config = dict(
    model='image diffusion model',
    dataset='analogue clock faces',
    image_size=32,
    mlp_ratio=2,
    positions='learned',
    beta1=0.95,
    eps=1e-08,
    precondition_frequency=20,
    adamw_lr_other_params=0.00072,
    grad_clip=3.0,
    batch_size=256,
    epochs=13.4,
    final_lr_fraction=0.05,
    warmup_steps=510,
)
Rows from block 2, named by matrix and row number. Each number is 500 + 25 x the weight over its row's rms, rounded and kept within 0 to 999. All counts start at 0. Numbers have three digits each. After the name is the row's rms in percent of the matrix's.
# ada: adaLN modulation (shift, scale and gate of each sublayer stacked) (model.blocks.2.ada.weight, 768x192), inputs 96-191
ada.12 104:471460470481503501492493465499522454536453490495514522492520504505528505478520489474469515530453476521512506475499507514504484463539494487488483499518519509474465494525485498525483509503515488495508503494516484508505512493516494470496494494522506513471547498478558477475525512505511509524
ada.13 111:536495478540537478479497561509499439531510497486532493527507481498478537520490474506510500518487520513511481526482490500553521486442530499553510478500486555476523521483462541484497542501546476472503504503470511513524455531470473530509522523519486570533487514500478505517478532533518502510
ada.14 102:477465525475501527531456457478491490498480466526469486515542509478500486479488503490506531484484528510494480484497456505480498492469503487499485510434495471512511502494471497536463477467455509495469524493490480522478516524512545471503493521503470501514568537477528485434483494487452513517
ada.15 087:505491581536516492520493534505471515487545464468531505473519456522481517530509472488533533492503511453503504520483445503494485502513508516494486518484524477521555470498480519488451447448520531480491461466529486510431497484486501545530505489520536503478492476552525549510471485486452493521
ada.16 106:552503469514542468490463495510505499481475497513508484494488461488477486519478526534527478472492535507569523506474484545550453530532458506456511477518494494512503515511521533482530520481499547488478514445556503517476501520489513513486469502502490448521499499466512509543561506527502449540
ada.17 111:547499479493506520529531518498491502506506506477514483459474507540543491483488516525475456495518485510542482481465488511489483493496492474489494465475516545521507499470532439522520487525538480520475507537510521517571451444487480473496500500525463461508480475526488511467484533511531535483
ada.18 106:529458494535485473504506511512508500485476521480489553475515510523457507489480504491519480495496506541455472530470511544473552497502464497531545464480482485507488504486485478505513483527497492517431429491538522478461522475507504497514473456462504462490524525524491511494527500451485549515
ada.19 114:481494516494486539475476526468532503491495496532497531475510523523476494547519502499535513474523503508452512543490539540514564483530449480544514499457474515493489532521508566500508476464458528494475509485491479528479541539525496535481490501475506543515532504492477467581552490553513476455
ada.20 111:497492500507500493545529478495505475512498491488469514487482443475486479491482476477442519495492453479495506524480523457481528527470540492509525531549497473493455454509518468516505481482454469501489455495508486498528470446535518505514473468492538486484482529499497518511471468464485544491
ada.21 095:495535516500483464509502536547502503526520522471461531504483454498439491478510525484491508502522495481518510516480514468513538531515493526542538473444489493477536507516484522483513444499486500504507501563481492516524482504518529478489508485493533504476458496507445487484468433467497497465
ada.22 099:487527502493506518500513485512494480470476506475510502524486549442463479505511496473442485531497471465561499517499493444483479493521520525493492500486469540505497513505488524476519456512444524494494483532490457544502510517535478498477497518471485512483451513525554510479505490484520479503
ada.23 113:494501466454467499436529508472483529518493512460509496549477467468518485462460463489520482471548492485501531488525484538493497513512569481481466545479482520503490476506525524532486491536524482540453502502468524500563485523500512453467496472497523499534473498467512504464503476444510512494
ada.24 112:495523513506487527490491497496486520462530541505475483509511436480505471510511503505519506491495508523528465505478547489495526521416530489537530504497477488511459515496519475536496449499512457540470469460497552556566467466486535501495549475526502509468492526521491524481464505478526531511
ada.25 104:503530484529465513506524499485523486510517503479500477515520547500484554506462474500479480508521538514463525464513518488520556573502509491503500487532503520495484459509471476469479538544466490496474517505497476471515472518468538468499525474510522502537435525502497519534479451514474532526
ada.26 101:487511491484511483485512502521476512536513529523501500511514457491486484490500512501494512473490446507520470522486506478495502515423530516495509557511490510511470474501534478517486456520483467540557495520500519507523460470455536472469535511534490508471477515486507490490492473483515561511
ada.27 114:461512504510535549484514496488482509536516473477482530514490494519513511539473490515500512507455470494500488506509517506490503532491485477540491470436466490579515470477471520495480542514489504455465488492486513469464478511465515524515530480476483582472495483498483506491551542502460482495
ada.28 136:541516449525537477507512475481511471523497473501494516534523488490505498468505522502485530478505483500529519496523544505524540506599536529519484462477513503524481502504478503498520491468516472528499518546522520539454502504542540498478514484497489479503495523503546509517464512473499521493
ada.29 123:448489436542552514482518495504498508509521504473500488490524477524504511483473470496478498529465508479507499514520508497533495497507544502506529514495481530453529520473484473531499483497480467503517487480467486497512502466513472499513542480477494503512432501509539524483463480477505488491
ada.30 123:455503463486520494493509543506513502488504481473478504481524514498469515486500479494466525501481522473527473518506538512468585507472545484488519482496510491529520485500499494516522497540473442511494448479507525508490456497476472478483533466539528537498452529516486521490521460485488497515
ada.31 113:469480469515455487483506505501499502524513523537507495512510489498542515530545488538526508508444491506529478528496483513521486469495477487515488475503504525516497500526515484493523520534520522500482507524524500509569502557546494558549510498457514540560548561475505462450610554500496496537
ada.32 110:453491497504499504523510500454536499483500526529498467515511484492527507488488471467502552510503500509547454465511508521521536523498528513491531508503506504551512521496525520516509477506521502514492519467500526522549587494497515487491472543492514513515562490496514468553515580505498475517
ada.33 097:531519532473443538521491441475511480492523517516505517473473501487499466487526509539501505497536479504470479461557432471482500484525467438492495506487524508499489510505520493521501523468570486539498506473488500482466487451466488507470513489485471505514478478494535503518501493515498535482
ada.34 100:541523457493460484498523489560494475500520469475502485482483496476553492511523493482450501468535433487508519496502504492538542499476502496523513543499548533485521492475513564550499484461538448484495505500556514453495518491508525484500515477470494506487485489489480474512483521507493498523
ada.35 106:427478448478521511492519500521460500488511518540481467533509443482467522522512497535526489469521550495524495463520479484504485486517503493504527471502455498495506543512469486506486490493533445481524481529504498463508472505518507497514513536484494497529458476519514494442542479490510527524
ada.36 094:421466498477539454467477527491530491487484468475478564493504512525512451529498484467467483495527516525530505529510492498476545514506508484529518513512515519519528502501503460512497482504490459514467484542490447510533494512501472510533514501488460489489489502550491498525523498510501504499
ada.37 104:497494498552484522495517541507451517517496481492490453519496477497464512522508517501503494484477464509498510485527495479516460480468515454474506473528495470448496487517505461482490515500496560488515548482505467530495529504482483452512522501488512511478508502490502484457463505550456554487
ada.38 097:555515499542469479500535543504530497479488487494486475466522520467471505471488497491479513452567500467534488500522550489514491503506517521501489516500529436522503505532503453487492488507521548490502488516458510479536489455485521510500502514525495502529540477541530479515481513487490459516
ada.39 105:514467469473465506520483515477507515440525508529463485499496481518504538522472481528506536547456505526499488539495517530451507493523447481510469454497481514533526488444442534502493463500463496489500511500491450513509487501482465538484508495485514469536502529495509490579537505526537540548
ada.40 110:489466560488496474509505554495486491503501535523511507497504511487486534479513469499496519469520549505494526501495532495529461489525453515473512510539524485490500468510486461525518483551534504494505495504516510514543536484457455499511493463505475499527545497465492530530556498437519501532
ada.41 110:456460490466480497491485545516501489472506511549512514435493538484529499519499498508488519493485548466512465464528523511478482456473479485509487528495463517516512510478477427466517493495516477442433434454507513471490473500559464513489462507504513495467526495500457495547540473515498506505
ada.42 105:484470489486512478494464518486502486506521490499535473545456513483507520508525498545519499535488512525488511559517484529545455437492480489475449465505487504466487485509454486502508506540510515479501513494467451516536530548501488536497475500486474487508571512520503490477458537490480526499
ada.43 110:477514426545548508505434493537514501509504531482533497486497491498499519510528495497506530516499555534503506495488516538524464475554432500476486476475506469505537518525483500456481578489530530503492480527527551514473536494461501505482497493539520524517550504533497523514474520494486512510
ada.44 109:500483438531504548482499501513514512557526551478491513497475488509488503481527453488478497444508492506472478467476510496458494489510518479565481493503465499514486509528541524513500538495485499535511498514503533523492502488543512476507502519510506475494472486527506520499431516489510518506
ada.45 109:510467538466498462504509520500544512508517479492486517510496511489501505524502520539525535481459552553559535504486508509487450532505449448499482502517496481480491502497481417477517520508481490474526494473488509482515507503501522518511457509483499457491515490488537478590538507475498478505
ada.46 105:470492481440486537484552497493506456525488511447457440533519500514454527497511492466473485481507508478489491504514541487498501507481531507478498512534475502539532503487505501504515522473494491504461462502480541551519503527504469475517493500531495495494480464512521533539526480493528448492
ada.47 116:478476512503548510545483477481542497541530496514521522507503484505540489450459514484509488538525487492496514485508551512468449511503490473506483505482508545535470492489512488483514477508499492534507481514488519488467464502511496473505517517486502439516534529503524513443436495512536514499
ada.48 103:511540474535509544441479487508508490519476514516540498502455498530500498504529472485488537512514435518518519516478455441504511465493509492488512507538535470511502493519523503491513496501495462491512490472514499544544483424511482485489487476546510490475469522537498478481413493515550524478
ada.49 115:451506459526486498498509531523500475491499451526512517493500508483497498542511515497492491533502559492532468486486495512501510508466497437513478471574535497534489552479450502478535523507500562492464478506520527487510492505496465518512508502496448491517487478525491512474543528554539492528
ada.50 102:545538493510525494502502500488485490490544488532465505531478532506491520543543454517487507520467513515512530512496512483476505506400473523504501502477497504503509503515451477512490515465522498501502498508521487465527491513488500519496476520492520493461509512474510539458525520526518437498
ada.51 096:486495543476528487443496500486535474535510507537503479539519520503557488477461477508520491509468524520529514483514496546501545513507497499520463488501481539507506476480480505486506518494493515500495484524466506515474558506542502514484470494482460555533565508525504540553500517509502502480
ada.52 119:527503446457476456506483537488465480530500510471508491552504508518504526480505482474498507529509520502509502507484551497485500513484466523499502485542528523492491488487438488490478516469468486507443507538489502494512496510541504545513461522495499465504485475481454521551521493487524502523
ada.53 121:437447499481476539528507510506480478480493494499467498487488493544455534503506495522496522508516501490502482516514487523541463491515463502519485510543515514532550559499503476501507501486528481515473513476520474529525558523506485570522483533516504489504526488488518459585526489501516471480
ada.54 101:460504485491529531483515509479468524501508487467467549512529521506482481507482472504518506523482520535505477491475539502500573512540541468523504500523504492489499486501511533509495519471524525517507479511470486511509477477519500478495525549491541529469449504502573511554498496471559512507
ada.55 105:503515504493504463518487487478483506478509469503523470524480474516456502541527511537489505493499516513446509554503508486458491495478509447468497512475537464531456473486467494485510477503462483506476495511469553440537525547462482528508518502499501529529545507496503466534590522502518525534
ada.56 101:501487480505462476509535490522512478489498511514482495545510453519471486477511498499489500492561467525505477528511450480493520515475441522500515513486477513478473481513525478475505529460489474478518498543535482477438471503505488494481499511530503510461475483535501481544466516524533469535
ada.57 098:507514522512486494472493506472498545520479519562529516507482519532532519496498502490487486524469474512527513527502519470465511459474499540447513471539536443506506494513477464494528477516553495508519498467464540508537503462532527530509516498490481501502493488492467482555493519507449529518
ada.58 113:542464515526535533510484493478518560533503535532534480480494492484550483535527494497486474527481505500480502495479497468471492524502482515455520525476465525517478507516498488479541492479521472515577508499505514552465517507521511509474454494464460521516482501529508525494507513509489508493
ada.59 113:523543501506502499491545472521477568472488488460518473537493487499538535457508480504452490474511477487522495513455533476450513496491491509438515520550519500516512510513495471489534496507511524493590482454524499500496504540539529515513529501511511504536463466508488478524458527469487489498
ada.60 110:501503525501515470518493516495478533526499514474478527500504470458509526455479537518455483478499499475461491480482511487514519535514496458480482508505482474480494504494514461534489422482488481495496516455533527472495522536514483473521495520557526490497502549494511514457487480498492538534
ada.61 111:490492506510558473483471490467504485527497490504473484491478493510463471517495499483488504452518451508504516495485447476476485537469551528483487478511496469455511496470495492561486476512474484499457464479473527510532496477558485540500508475493448489481499505499516524491474460475463532508
ada.62 112:526481485496477495496473508501513504448513508543576490497499513510505511534521522478447497502509492499523523498466478518496533472487487519512498531523490499520515513480509492518467493514475506489487526516513526547534491483525507506504507516502495532516515502486497487554525509489490490503
ada.63 101:515514473533509502480488554459445510496487516482513493494519507505484493486511474481512530460499495472457486528492519472527468527520516499484523553542522488534477480487508496483474478487474507505488502502511506492491519465441494459475525485497513467483471458547520528461468500481496483465
ada.64 114:522473428464479490503492527496485486491492512478514486483531469507497482515525515526491510478495532466493515502476497496483571527468514524511520560549474519505467488514505506493525527503485508478499500482529497458488494527522479489524463518498513463517474503513516490537511505486496515522
ada.65 090:536489531508482522486535486497472460486466448473525502523514456465490491496467527440525521502450505513460502509503520496474533536519496538522511514508515492514479517473519425485498502499492533540498469487490470497542517514521536471492452472511500496491526521509494477529505497494454468484
ada.66 098:453485502517499487509504496509483488473502494475528551504504531511482533494472509525466484518539503504462502469449480512523505512448506521494554523460497525468507546505462519539535523501540529520535490531529514542489467494490455507496527519537462532495543489492464475484490491488485463504
ada.67 124:524492470472486467480553559476484586484465518528521508488531491499535490505490490524462484442459482473506510489538504460489488472505505508457520487523467477488491523517492545489514486524510452476522505498481478481485520489503478444485507498483469504487491472460482478483490455519449506515
ada.68 107:515497515537487448493499453518508546489559482505516502489509500538540515520503504495525480497521506484514514487516488487460530486553522511486511492501505526490466469512469439511558472496438477485507491512534510454520510508504511550507490518502484485475517494471494460530512518468528456522
ada.69 091:515526528500472486472490500520489520506473527522515503472470481492478562489519486539493482509507475483441511453537496534488496499490470479462475529480558521522503484451453489460457508502539507501487511513487501475498546490456532494535489484505497485501479498504543498507474493508500484513
ada.70 104:469534548503503519524500558468472495513508523518510487497549508471460522536499507489523505526439492543508503483517518480472522511502484488485510466536494463510494521474451450498462475466512507494479510480584503516476479520458511532492486509493502459495517517501500478535525490484532507547
ada.71 105:447543460481526519512526526538502513477492492496490514436522530465508489489490466492463517500495494525501498501477475468549452539485539507497515481459449521545479526479515538509547484481473504484500491517468483489419490499488514480491522485470493518489492469529515523480531471543535486494
ada.72 105:465475535524479478509480541524525488509512501491510485473518507500503498548508503488486492511457494519480486515499454540536529510511502471494527540501462506474482493535489540502491505465487487479482473430500518473514487584454492529505467512508467554486555493534533506504491516512477482498
ada.73 116:462514467487509525505511491474523525488495505507482528501503552509499516479514496495511509522493507499553492499525470505502494490521531496449538465499531502505491490498484521489491473487545531482475519493523525499499503496537538514524515517492488527514523506524513483515535511502450511490
ada.74 095:489478495470509518544493489482495499492488510494496476472457498485488463479506532474532525489538494504501523507486499542462528548472513464516522508472523528512484515492507464528486449502512510459528477513523496451377481511477548554517530490502505534521494484482523482485510477482504491492
ada.75 103:482530489500514511570540478518462518483478535495475507460512465485501492466542511512475483479553443476537478498508513478514499476529512531498477485552510474504433507517491454483536490531524523513488496481474488476580510471533491509501451500531471495514483554516505512480497539456481514499
ada.76 095:526520505509449512489488437516466496542508522503527488519498513530480501495505498539463504490467503504489509489498510499457468496470495495519492505534553514502504514469553553516482471500517480478489491500478467510516492505520526484503502465510456481502492540471516504513521519473478455541
ada.77 109:521537494517510463525551515482510470522526488509504516519492527503508480520476514456480525541466457513501508503493517518503501502515512521471493485548472507517522526548540445519492485537500513528470489500477530514496474531490463512493493484494479525545518533550486531521524529485487481499
ada.78 110:495506489557506532500470511532531475497470467480545448518477472523485486523506473521506526498500497483484512503496489551463525510480461496472468476506526517516469515485478437472483474532463506512426499514499499523539478529464476481496458532508499517496529524515478509463491499491514456522
ada.79 105:501489443480503546501518517517514495482512532500538503483505515503495466501533531499497501484515528527548515467513527494464497526521498520477526493438524509530499485521484530517521528467543471464527488469532479495441411507488527471473494503468516489494480513492579526444550462492468517479
ada.80 109:514535491489465519503510503440467511514496502490538514529477504498533532465490468465524513489492511448487528463489453493503497501513509456507463506506536500551523463522512543489514524517487561510477518496476522525438527490492483499506503529498466546512506536490509540465497516496440465487
ada.81 116:507499517516524536498473463485471463520510488504515488527503520507454509522465482518514489503491502490499489495501502497488488462471499488519511465474506507514505469462496478471502514508516486485488454466487526543519491493498491544535487513496481514525564542516554505435504532465472467496
ada.82 105:489512455519489533505514543491516468523491493538505473471493542518524468487480492521478492534506498504509487482520502502506514492484489471476496519492494550509502486493477490474516471503475489503483547531454536533501501502515450550466530521501428501509506488519481487428485486537496505522
ada.83 109:525479550538499519484467457522466490478502501488491456489461558540431503550498517522514525472501471509481517436464469506485516543536499474494538495528478507519476489478483505499512504495452555494500490453488500495514497436486481492509493514475517482507481485503530514465505507483464515495
ada.84 107:484493474537539524514522530519496541500527481506501495552489531496498480525511516526496508500536525506489495495487482519540563482521515497487509481498491492517485497469448492470515506533514468466517483482519485500461429491480473511517497484474514483499505521503464478464471470484516487512
ada.85 091:519485562480456488527496502485498555497518466506486533492512532483509525517504443472497478516476509484462487508449484508456518453515459523489517536515520480540499495519507520478490473520514544515527513526524512464503525495548515543495483523452471495465510466476495499547517519538511479481
ada.86 111:513462481474477482513505500496498542480510511550500506517505502496505475496480547477513462479484482504483490519520408473480502492479482503476485524538519517495499518524535492465496527505482479485514503503470476511520515477493544471505477531479478484496522475505521489513498504474489495503
ada.87 110:468481475541496493524486516486510479525509502485465493433562506528521512521506505545503452481478503437484480493554539487452476510502467485473526504489579509515514519484493441484487480491489467497499491509469503459486484490512467528500505494483536513501476502486494514501484473514534522476
ada.88 111:515517502527504491508474527460496502521527493523525502525483506471523526526518459507517483513491527504538480484481497532476527502528490499492498536521472538502480481539491467517533528492524489483501481510476468497443489473509449534515513521521478485483475459536520510523560484488447498503
ada.89 106:546484568470492555505510538484523460502505495485487520462489508485480455532505510509470489463505497519474471509471508475522538485470498530450477538504510481491458494495489510531463473516486475487537516500516517522509516519552464474490489460512500505490524474509440522487514509511475489511
ada.90 102:481456488496481515462470533464491491460499504493529493506508510530485484483502482525480510446498540452527506489515486489538521468460483491450472521509535476498496538480499503490512465512464512511507492475528521457525469528525550449529501531469514475506534507486538502521499488500489533514
ada.91 100:492483513464544501464460527520522536530484478482464460523503502508532511462527504518506455507532494485489487513493485530525515526494485491496542489530498484513529495491478484519493450517498506553510523488501552485512496446546480442498490465525480499500480524509466514498474494474480501483
ada.92 129:490461497513521514528488462488535539450482505504500523495513530515499483504533482484513531481500559528498468502491480535494468503498441521463464485476506501492493520468489519483513476524484508482493448511487501504481522553519492552479515507508482450507548470482523482548539530511520498525
ada.93 101:468512481483468528505500489488498514518481494498518487545494492468527543500495509467535512531458520475502456525429455565483477511525497526527504490473472515454485511500513501497525524531494518464486490528442487460465503477487484530505490493499535501490504505515496477488486529533510550495
ada.94 109:466524508488487509480515458515485537518547508501517459511463481503500471493463478503450500491527485494506484493515474463514560522492523486494518495511501512511484493509552501492521538499473532546514495531478490470546517434498465483516496523517483557503474496443515511472510491521521439519
ada.95 099:484483513506470497477496572518483500452485513525521558540478465543523500455499500516489508477513535469512502460544507473537477475518521519485482501526488492538514564487466506475489470474517519503498473474504488498508460524538459463491497545515490471512535486476497487424540489533495496507
ada.96 119:523503526512478476462477499500467548498517479511495512492506510508549489486529496552501439488469469495486495509478529485505513510482550452516504516462523505525471539492501555496522513518529563508483451516556530464538514485509439460513489482510538460478515522466542490530567503486471465500
ada.97 106:501465517482535474482474479500522533525541520484511525507544483543496531502527507480494496523511511541496479522517506531533515499539475462503477492449478508481562516483514526450521487538537494496465512511516487481472522521524479536504527483479485497500526515494542494555487505507481497485
ada.98 103:524459523516511511499479494481513464520476512530505507493506511511516429477470489484506505516470517494493511491496521495479462530490486507536505510502476487476485529506511506516495496508495523540469451461504492486567524502510456511493516532505473490537503488505511503515511508502493564525
ada.99 122:573503497480451504517491503476511506498518555499477485520481504491457465511528494528493482504500502481511500482498521500521468521456514522522508470544477491479535507531508481505514532556530495496469504448501539548559551478513482511509504491530509505552553512451516469538540498513494502518
ada.100 088:500544492511493498514505512536515504510473555481499492505532483521468510489536549534501484532509464489522484500520506482465532501504549467514498489453467551551507531491519478506510448491547524547519497521541543445484498536502497523460502511482527477471491454504499489517503540502489503537
ada.101 128:530456507483467499507482496518500501468475500538535528494496524526495506516498478518531509549496563502467488525484498533514481447519440455508504451474505496471489533502471452512515512503529501496512512490483516487509490548516489518529470519493502452541576514461501480526549543511486530501
ada.102 107:484467510464485540487511503524508490498500542482522507531519526458490527545492528481485486481492499529441510493486414527499490498493459503482512523485515564489529510504537476524511480487514498465517513471511484494489493503508523457487494477489534520482456492498513469524495497511534516505
ada.103 116:529516507508484539503499462480516478488493512537517540522494520507472495511470510522506505464514546502535506508472514494513475492470481502481525526498505514478466511505479502514529445500459447525515498485486511495566495491494484507494484508491495484530548487472523454521570523491496507511
ada.104 098:555548483471492518506519502483495500505495512487506504518530527480491513486517500472489452475474515486433487494503508473507454525523506517516504494510541495516495511491541511537491497517515487474465481541526499478504512537502481508508470525502444524497527499495497529571457506480521489554
ada.105 099:507531503542508528455456513536484488505501487456472472483507513512523496510491474530477535525558495521483465468541518473482503510514512527510484511505496521513536484519490483501505458477500440506549474479510486506528462486489511479502478538496471449499480489511550545473463481518499540500
ada.106 105:485483479556468488457485525510494506473505538495500491523483468479445494502566509487528534444500556517522493543522515497475481501482467532514497450491464517488519504467480500482507492544493458506456472439477549466527477477479464494507495528513524471462532511463487523519511512530486523477
ada.107 101:475521454514516512466476490515490532472474512557470481501498491486537468481497486472502525531505486532541472514481517498494507484539434498521485484489511549521494527480470471490523526505515508452467520466475503501481487510483532466481501480496469541506518501509508552528489529508507472506
ada.108 103:495558524530480524489505532499464513500510459485480486492495482470501515474512458505477545494494474444526511491515551497459499569503516459510501484570480434512484472485500499484492508485462487476472500520476512474538531505519484478505523492475517542473481539485505499489490480519493540473
ada.109 105:475439483450465504467449531480489478485459456489509499460497512531498518535490481493509464506460533541439510465494472513488443447516514470526505494455473499481518498524513525493515517533474508468458447507468495509526515558517483489501508469529514528475515551497520528510553495542496543510
ada.110 109:471481489482476514482475507512527487480495512495519476481508477552492504534445491545540514458533538535472511528500498522496517520555455491466507502481476521479542509496502544485496561464504529482492503499514553513502517541499466509473515501514491472515543525512552475500553498505470508529
ada.111 099:566495503513535449516483479503493478439500485530533519506526511491500505515502483487465518513486502511489478480515529507500533465437518458496498511462540474451513532513493532485505525486488474502482511525499488544518491467497483519539492527493526555538511520492517479522481498522482532526
ada.112 116:453508461530517502514490543502486533496486449515525518490517484488554505493474524506510461506517556519500511502486548526518523487547467523497488479499461512517544538502456509491486571500485525507502517490464476467456486488525495498488503514508489476507527470505460530498464509465562526519
ada.113 105:446509514524514508492518517483515483515495506538531461493523513470486509521523532479483508494524531520543515485506514441524522486455489510527501496532547511512506496501508416477543493522489522512500538485455494533476463541504510506494527488510514482476512506524496485490596483475514484539
ada.114 103:479489456480528494496453511512486506504496488518498464507524519500443486460507535500516467507478514473504526517505535519519496442481520476511496512527491525475503472528521495467514519520496497489517510496557479545460465495516461445485568488516485485512492492506473505528498506520556477469
ada.115 112:463414478463463523484523558474498495518514491506518521499496525502485520486493500499528484533490512484499485471498494525529470480593460492492487473463458491513488530495552470491484538534473518495492517546474501513483502532517515528495528505495460448499526517511512497538509485524494515476
ada.116 104:451480494466472526523488530541517510494469505506498482495544491507475469501550533471517411496494459454466500465511496469432539517465544485498516480509525512504463458496512527481489505499481483507485489498490518486489481498498527482507518478480478531506509524520468546490421497521516521491
ada.117 116:461493501471514507507505523504481514550533486490495466507477520513472532477516492465518491462521516489479511503509512471525506557466596445536494541504521475489509486483497485497476538517474512513550503488465514506460506508479490496518509506547527501521508474540514552549443519473520480465
ada.118 110:499509552553517466474484494490487463527516501514479517505501511464539528513514470487471525475530502502522526514513541506516485508519501506491526552484475508541477473505511456505480497506443486506451515515518546449483449431489512445478500499476488501523504538462514522473484491477492524472
ada.119 095:547484457488501509479484528483507510529523479507464495513493481495510531501492503494493485501479542532529524537514471477515504516484492493537460551523502507518502541546505475553541511481517485475452535510521527526427467520494549498489526515478523471475515486506538486496509460555544480531
ada.120 118:482492484449459538507526511531524488518503481475505493537515479488562492484477502518543509487518538517476506511505527501473501532471522521461464490483479433486491498468481475479494479539506500495460483483480463442565482488515464458522450520483513503486539487545497497420471501504478526499
ada.121 104:491550462509498458476479509475493480478497491488542518478523496494471509526475505508482496484494480467484497485499505513505523491485503504491523471525532416475481468472508504498520501453490496503490523452486522489451522474522446511508557492530489489489444462513510490456521504520460516513
ada.122 111:493447469534470521496482505510508460483491504500505487500494507543494489468470494489517527487504495515467480497494462531492476449472490501531474487487486533499511477497485517503482564545460491505519486477487463504489455539496521470479528485507522482511533518493550514442492515510517502516
ada.123 120:491491485518534496462530511513489488517531493504494509488469495494473510501512509497489514501508502522500530508523441481476494504503525506497539504498490499525460481508558527481471488496472564494481498487510493494520565509536509476510542497504508475472486502488500536520462518461527487491
ada.124 109:479475489568561502526491495540492471489518475521496509522508522501533517491499500499461485474503461497496512501499531510531499506503517494428517521467506474497489495491485527506465562490478481533497496488523494517492495480499478507528495519467495519495474512488477487483470506469533561504
ada.125 110:497502488494494474496513517476524493476531492540512484529491499500503528512474442442481499491517513498520472513536560507465551478523473493507509498501537498496502521492461442505495528483465463489469472517462522489497492475485465496486543477539494444484496471484499512519463452499569492518
ada.126 113:507486528474513524515455465478514443485488494530516507512500467518512520482478510457506515480492529536500494503475507511554521553527456507470491514507503470507472500518532453474496488474477554473479515477575431478509460483529501492522480494499526521476495529516490496568519535445533487524
ada.127 107:471535423463533484477518459485504483453472490499515452512514496480493504515499517486551485467460562447533525485478500507499557536485500491495505493510532499483488502514472509516521442495484454495480477434490509430476506401515541492520512469518501530537468506493495504512473477489484541529
ada.128 099:500482518506507494474502524529534498500502496529517500538477488490527488512554503445531549490527526511532499463491498503519489527492503533475472525527519489488487500498466460448506487528464507495553499489480510479515462534497469516503468514500501512480531516503512450565453480515500482493
ada.129 139:485506467488500501509514490502499485492487486483489502508517511518491537504484523484531522513499492498483463506449547485512643473503496523484491459475523496521545519473473459518513510479491532477491508488513505529545517469490488472522523506502512524494486506503513489481488470499483497510
ada.130 102:494544509482499507486492483549537549533498495524509547467500532472511506524504520521508498541492512544522524472497510522482470469528491499492492537469519538438455523500528509547537486508503447491477521483537515525502544503519499529465469506514551502504528491524538504490469477494481486514
ada.131 109:509522501531475465540513545504475512478474457502446440490487491493515499485564501506490484498512560520503507497505523491468493498520505504468501516506520485435507482479439494502533534537492481509476495500486511505504447523489513517493471526507497528524477486493461489496527502533482505489
ada.132 106:512502461520497494479484499484521478500494485553530467505498516495524458487480507518517523496494541538507506515490501516547519524500478480489496485527490474486466510516480490448498510536489511490467483462497488505542472526524508498507525492477512523540561563486518464529523528524477533538
ada.133 110:520542497482476489513473460510533495522497511510537465466487452485526519469526493488530515500507470486517495486456466487494483513513518473485507488534492495502544499530547513461541478558516499528552478447479507510532463472536506514524522535511433501545481502487491484532517501486509536514
ada.134 088:505512484497498499480533512488487509487489512507487463504509493442478528506486522448504494507508453512532496497477524469527513486488509534473486487468486456522513503522481475478451537519517475533515506511458494496473538476490512498492489487510499484484493464528519500491440488496523497476
ada.135 094:516512522478501489509500519505519466479492519513534449559457481507463524490524509487539527480502528516504484520524445477500496514537470468509490469508464524501518529505506534508535517532528481542385509499513492545531510531453520504452449490537487498526549503465505512487507518493504501491
ada.136 105:529514536474481421454487518503504518480477529501492531523499518508467489469476500507528495477505532487544507505481522496474511486470478479510508509532523466494524497513474475486500488462442510489489539478522504506510503526496507498516513530509492501553538500483509501510538523471528514513
ada.137 129:499482504472477500479504465502534462517561506550527518524520523510458478500514498495522519489485472482467539499477525517498482454488506486494484498490477492465506506498536493504508517481491490486525472517489448503546491531510475498496476512501509541527564514459504468485514541510484491552
ada.138 101:529483491522475508534462541473485442500507508540526502470514521490530522516503497456512512474515495525497497505514551470522522490526473468512468443487507547496501512530540503462505496538550484526482492525533516529522515473479536450502485543494510515501540475485487478535504490480499491506
ada.139 119:503465492509497475537522505506498520480519518494489517536545549485551549476526523527514528510509490552476492540487466488496573475548474505494501491500488493541537518492527518551502510473509520532529525507513537533529504453483487479493500502521463549505521493543533485479495484511513473499
ada.140 099:469463468495511524485495579482487473508551531521458485533506510505469482490440496532475495487479512483489505492542490509529482512510515466540521479480502491501506461507494514508502496488481457499486470481473483496495462557504462480491455493495509523469509537476514493460447473472528501478
ada.141 108:528501517527456494487547488541499499466515532456488471539522499490466478507502529496536490544491507490493508478482514475476510501524540534519456490483524549504523513502513485498504530465509501503473500498489505501568514489483491529515524506460528508499500535481544463488538485527511484501
ada.142 107:474487487478529501468493543546451464478519447502460525495508463495486478491527494500510486453483533478561493539514516494538527496480497474520508522514495454503497498467470505465478504474477484481477516468505481464493461504477502502509536482496489475507504530492493503474524496504489467477
ada.143 118:488480459472488486497514461485509440539524500528531493500468555514547503524503558504474511483560490540548524499512505492502488511509525473445521491495469531508494508521526505495516548527495479535535511487514496488566499474499527498450501503537488505504480521531491522535471530521526507509
ada.144 115:504473541471427507471492481455527505488530501526507469525519507518473459501476524505510471507503527492487516452480422519462445524520519488547483475507480488504506530504487479509504494523482511497492515497505507512531500492489527504499468518489497494507527532485528501500460523507476489542
ada.145 123:499516530498475499482489508499490550488531513508524476510515502537523438510507488555521483537476525518492506514477524487489491496523467481538474481538496465502472520540486492495462476564477505464504497518463511510517484493522499511495500517493522491488521550500533531503518535544494520535
ada.146 099:482522494498516499507525505474478526496495541486540507477550505478516528475532546515542496471471557477489489477493481502510546539489506529493440495532527539432482503491540494502485501503480551525541509486483489509480507508528498466556486508511478493490452490500481519526470475514527481478
ada.147 115:515497550529462506479491497483502496490502488517500491516485457494470494505504477501488484490515519496492532528486517492507492538479499467486507497521547463487475501514495510469502488473470515509505507469530491500559494506498484503499485494448514498491525532468508522502516539499487508471